A small contrastive image-text model, trained from scratch: adamw at rate 0.00098, 7600 steps.
Rows from block 2 of the image encoder of a small contrastive image-text model, named by matrix and row number. Rows with one number belong to one neuron. Each number is 500 + 25 x the weight over its row's rms, rounded and kept within 0 to 999. All counts start at 0. Numbers have three digits each. After the name is the row's rms in percent of the matrix's.
Before each neuron's rows are labels from the 100 images, of 14848, where the neuron reaches its largest size: "responds to" is what is common among them. Only what is clearly more common there than usual is listed. The data: small charts drawn from random numbers.
# u: gMLP up (value half) (encoder.blocks.2.mixer.u.weight, 160x160), inputs 80-119
# v: gMLP up (gate half) (encoder.blocks.2.mixer.v.weight, 160x160), inputs 80-119
# out: gMLP down (encoder.blocks.2.mixer.out.weight, 160x160, transposed), outputs 80-119

responds to: stacked bars
u.34 093:476473479490496490525541474525498496517483526525539500502520486549493543493512456520495480476503539510498467510523498480
v.34 087:461497504468513496452534513500524464520498506491508503504521496486492502479507436500468539489481480494515550507508466498
out.34 100:512469490466551480483488465486543529506527563524542498475522523477538480521527503531503513466516509497508522519549513515

responds to: pie chart; heat grid
u.72 092:525485463513468490498485515468478465495474552488484492508513535490487464514525449484525521548471471497487503501481469515
v.72 084:537521498502533490526473507473555473510505515532507518500511498468465547481454524522499528527483496430505454498560517502
out.72 106:496480515482516513515502496523495527478466473500488526509508438491505492471501517463486528418515512490471496456497515501

responds to: grid lines
u.49 094:477552539514489518469480517539473486498494463518466511465532518471554516441471511490501549490535520505494505486503526492
v.49 080:529539474424494523520513471497534541499490533527458441496501439482537506503461449490486505527495460515516484469508511512
out.49 091:512493493475505479478450513460488543494513492508549497456500561502457465536490479519523468519480487525538549514502484506

responds to: horizontal bar chart
u.22 096:520469490505472517499498524498544472537526491549496511499524528502525510465494492492499557513516466476498482507470478515
v.22 091:525495536484505524526511531493525523497478495511488524523471529484502482514459511534517490535511480476552516533522500478
out.22 095:434455568472503524470483515518509483482519497539513475505496489492485520526503461475530534523482500531467491485477503496

responds to: heat grid
u.52 089:512488502550498498471477517520472496499509519516492511511524524499476487489492473495487495452482469518515494490518477551
v.52 110:465520534476491473537499507486471465493475490505487488465504460477546495477487565528533520502504515508474497448492514494
out.52 087:508461548482493533500506474538508549496517517548491517503502549481475478507490472482524521498492506490484513492495541499

responds to: legend
u.68 092:431489518530499522498461525492505535449479535523493493476509491471508482481526550462499515509516524556499477452455530501
v.68 090:497514461523492483467532492518534507497552468494504473515527539481511495500505485529489517485522501499483509487526479453
out.68 094:519526505483483460507480518475502499501505497470479458526469495529509460493516489544516518509505478487484547506454476506

responds to: stacked bars; items: eight; bar chart
u.53 101:483486511508527484512483463490524523558503485507526518533475506510520464492487505516547514534516486493501502546501525527
v.53 094:462520439475511524484533522476485507482557510497474495471509480530479524494488456522473539524503493506500479514545504512
out.53 096:453480501466487468503471516536512435479477477513474478494520480480546524523510508472496534517509523485439480461491533505

responds to: ring chart; dip in the middle; stacked bars
u.25 103:511504522524538471526498487462464520515494515519512528540458522524493478488537537509443473484475454514532472520450520459
v.25 117:460515514499528447480497515467540509496494492517551500475523503525556423512460544505558524517517469483500533512478521512
out.25 103:534510495534536482518539500539487484476487520469454554517496477498525494461482502497476499488486489479486473474461456518

responds to: ring chart
u.149 139:523540470521503504509485476480479505496460493522486543530527508450519536438531512507511497487450527492460483492504478477
v.149 171:501498519499505521471550532495501519496533500471522450510470470501481493510499480528477538521505467537541511471478508489
out.149 135:484479500453494512508508498499526490489491464517470524521543520467499532501465531475529513497541495503484501502500476518

responds to: dark theme; ring chart
u.73 094:489521491544497513514500476514496449501482503525482511443486458530503474515522471506553470471502538507443460490535522520
v.73 089:479471512531502536443497535511456529530531497506535515513465543514492456513532499480502503519479480536534525478486480543
out.73 095:471516516502506461503531498488487509457548475468470520481501521449498457503494510537493448477471521518501535504494483527

responds to: horizontal bar chart; ring chart; radar chart
u.90 091:456497458515493541540504451527507510537466481505479472479516520471483529476532486522468495478472526456520460476512522535
v.90 083:456555520493501505489508508519480479515505498518489501544487544491543473519524459488499499487516517504538462540452499467
out.90 096:441496490492494501471490540546484509497501504521518465484530511508509491507467533484490541501483527576480491491554492475

responds to: heat grid
u.152 090:481533490539496522440479511475494550502461489532511491511534526480459471499551495521513544550472482512529563498510490500
v.152 085:496486518530470465518499508522449489477487513489490530473497502494538490542501504469534517501538464555526488434507540440
out.152 099:481535478481480501516516502505526516492444525554471487497479500496537482439432532478509494462547508492500479480423503480

responds to: horizontal bar chart
u.114 095:501512449474485539457531489530482470498538471483474475460508505499508542503489507551521451522486514494495505447490465506
v.114 087:487545521511531516497482538510506501521508489509498506578501482522499533475544505476465539496468433497576496454466447476
out.114 094:504541510475501519505523483496507534482462531463528533539494510527462488508518494504450525512483493484508465527504503502

responds to: ring chart
u.135 106:501524516484524459503492491528506501506482519509506483503477524517509477521505500471514562464499447504492556539503525457
v.135 118:515488507446505508481521483487556500493511505482534473467495495512459506529480499509502523513517510524525530481467513504
out.135 111:504515496455469511465520494487508498503519482483511512491518451475509486495470523427527524513514515503506524531466516488

responds to: dark theme; histogram
u.87 108:467532491513469477550461481511450449521458487496477517479529484468538511494490527486468505502526510510464471472491504495
v.87 091:508488484449500496554519483495465516519516506487463509480496509520543532504470486486460481508492483515563495491479502497
out.87 098:520491481498487494479480485483512511550478533514488510498488514481496480511502495530541519490470507536496516489490524513

responds to: horizontal bar chart
u.82 115:505461530481488511504491527529522529553516476484502475486482494507489500548507497507575496511513507483484504479484535521
v.82 134:483491522512495502479503528478506518480562507502529489512536520527480517455542503553445560492519533493505504533497512491
out.82 127:531506451476471497502488501486459521487506494510496544496524471482495453540507485516505505452515506490489535511479514471

responds to: dark theme; ring chart
u.81 105:488478482523498497525509510500486503505480554529486497537503501503471508472514486484481552469441465489489448507489481531
v.81 116:442463482510513503506520485471515481511542510500505528475474541510488482527479503478526522525472479499489479512511504505
out.81 124:482491504469494515498512509538477513509493545447485509513517493494462479515491460503481489570463498488516512504530506543

responds to: ring chart
u.94 112:530496484531504497479486483476485487489512509513542481528482548497558514465535494495515485465487510462489482515463474505
v.94 122:507523506467477518493531518484502524471505524466485434503503463486452488513489514519507555498524450525490531486479513484
out.94 129:521481508476488452538531515517469484483466486472469507538512512434481539500476524487465523486508510505513493471517481518

responds to: pie chart; heat grid
u.63 111:506441494527481528526492525552481480485489536467483471472492516491487524522464488533478485544514518496519506488482537525
v.63 098:510462458503483540491508494526520494512507482543516452514545555538499506527500482483483500465506528504523538542504479514
out.63 102:490535482486464495440498508494493522523489505485537487481483490512512469473512509540514480458500497541498534555519525518

responds to: horizontal bar chart; items: three; heat grid
u.12 088:483496469527469479509492507489495534465526496540477510538513547495483511477533491506500548504493487520479498467513491489
v.12 110:479532498540491508510445502517519483459495482548508472497524466499508543508524471498536511451569535530464497455484466491
out.12 091:465458512495513499516528550506517539465566503482486477545533458513477483487493498466492544486523499542521494505485494500

responds to: pie chart
u.111 099:483522493499479512473532497517517459478487504521500467456546505528471474496493524507522536529485498502532481538499486488
v.111 096:487475481475526515488540522484551511549465519510522490532490512532482525510464410486466454513543482529518476533530507497
out.111 093:502493467467459506502506531479490543545518518498541454529500522497470486543487516507511512464465479506508485510501487514

responds to: dark theme
u.55 155:516543492515490463502495498487477491548487518490489538543497523483495504480519471526480474467497516477523507469463468480
v.55 179:502504482494488469527499497528541471482525500541492503483536536499504513495538529514503493510525490491441470480500481520
out.55 171:532495466521523499498475478489496492526484557486450496499507491575478490496533465507486511478478528480458494460514491503

responds to: heat grid
u.153 097:536503472478474543489525529538494498459470538478507475472495478514496530496470529519487471498491462522484506430503543543
v.153 081:464507474487485480522504481508518479521508512485489507497480540491515454514492515497458486504508466503525473501533445500
out.153 097:507530479488515456463477468516487557542484506488501473502472497470506466537491491504501451521453479507502544482487441494

responds to: heat grid; items: three
u.84 113:497438498486477555494553522544512484513437523490514495480464476514536444512486461548532499555536473522501515501488508513
v.84 103:492475526492494497500495479526485476515477552489497493502463528540509491483517468438503501532470498499502491485471524526
out.84 095:559501503521495498475498516510501544518520490472523505500508508542498519495457492493488483511449520532480531472528534509

responds to: ring chart
u.99 119:520526544503487497478435503459471494480487463477510466482485504474486532520514523495526521475522509500473509517501516501
v.99 156:450499481498505526475520549494515517495547472508518452485503472521491538519513469486493490549506510512515516470507525531
out.99 132:481495498482490488499517515466481510496551527496545475505491517548487468521473507511497525501512505525517537495486527489

responds to: heat grid; pie chart
u.103 122:503545512546541442477474465483455515497507510497458521520486500491510540487510494472485490469467524508476474499489474474
v.103 121:526529518491528476467512513537459510534508569469490481548475512529461515490517483483438505486478505497552503484468473475
out.103 113:506509535481476484526473539505454537549503528466551489493449517496474485501502465505512537513491463554506510526523521490

responds to: grid lines
u.27 088:470495509513515505510488502488505488530514498517487491517508480517472501487483471460527535520514483501532478511508470533
v.27 087:480523519498494546480545541485496505465533476492538480526539519494517469491480503505548531568515496492477494520532490512
out.27 096:473497473497473510477508499501523491458464483490490511536523481473547547535461500484489546506521496573512488493501491492

responds to: grid lines
u.23 088:495493511475485527524465481491514477511526476521542508517483509501491456515513491515504516497535488476473500526523503485
v.23 099:488486485511447541493515515507503524544457513477450495550515501510480487539508449513488479491496438533483522480524513470
out.23 091:541537496512512500499470501473444493486506518495494458515515468469524510501540512495497517507519520558521515440468538501

responds to: ring chart
u.59 095:533500514513518466494482475492475498517474457490524543539510539474501519458495474502445486451471507534563498512509474503
v.59 096:449564506483506500493476497494525508508475445516558478492504530536493514550462519502544540519543473477478496563474501467
out.59 099:491521489508497488496546509466483515525554462445440520513471483503529500505471507520508485514489498428473514498473514528

responds to: radar chart
u.43 084:490489524497489470494497467509512515503469501528507463468521491519461448494511463434459508484558523470540456499503480477
v.43 100:493506530483490528513484506484470537473485537510490478491503494511478500538474588496570500533450461555467511467462455515
out.43 103:531476525473499499507454494477489464489507477513460498495499530543478509491517537515499485525491473513446496463513488506

responds to: stacked bars; items: four
u.150 095:479494461532526510499473526515510475501484475509536493492484493513509503485513505470543522494469534510495490533525511506
v.150 099:506467507505500486504499480553543453481527508496486489489488525504472490515524485464481464498520489501529482459471525505
out.150 088:523497477475481471488494500511482570546526484487482478497451495497489539504521480531501507506457515517523520506537475513

responds to: horizontal bar chart
u.60 096:452521484501533484527494513538532514506515442516538460503506497492520468512519528530491511558478535487518484461482520510
v.60 095:482485499496516484507533463492501491479535450529517472492506496493490483449490514520483540487513509491484490516482501469
out.60 086:514479519504488484477470505484533493512537501542516491494530501531501512521514452523522472537472490542480550440494533508

responds to: stacked bars; bar chart
u.39 094:474489491491497489544530412491500463523509505483527496469499482527518469520458510499512506531490520457480462510552533516
v.39 091:498500531523525513503507543513471495500521480461507521548504527480500498500503453493494537465453464492540502471525508500
out.39 101:548516506549500459479520519476518512516467495482473489498500502475454494526495509503522429477476485525530492504501452523

responds to: radar chart
u.132 092:494492440472500530476504568517487491443503478487503501508512489490533502508482527536495480532515479512457507494562494494
v.132 094:503504505500448462498509482520500492516465509534484469459471497475519491519507495476501452482509492507478538467483522501
out.132 089:495520537505491482456526480473528470531534503465493490509487471478480474497466488487502510503508473446485514486456492503

responds to: grid lines; horizontal bar chart
u.66 101:517523484524491454483507476474495520511476491552483508485540522506504479470540514514493531458479549498521485483473463500
v.66 093:484513540496477467483498451497561524516491480501519512481478534500530461486495506443536510524543526497496490524516518493
out.66 112:469496529487493502520517550526475483494521486500535519534539468512494451481509509483499527515527493475466492466489531514

responds to: pie chart
u.37 083:508471491565460492487512514482483473447505458499506488447512493496500536448483539457517494507494482494523486487505527511
v.37 097:490495572497530513477491464524500473519520496464482509538488535489456539507542496522522499456449522493536486436514461476
out.37 089:466493511450527501465509530509525540519527499477530506501495497514498472548507482542521466506469503556455527519482517512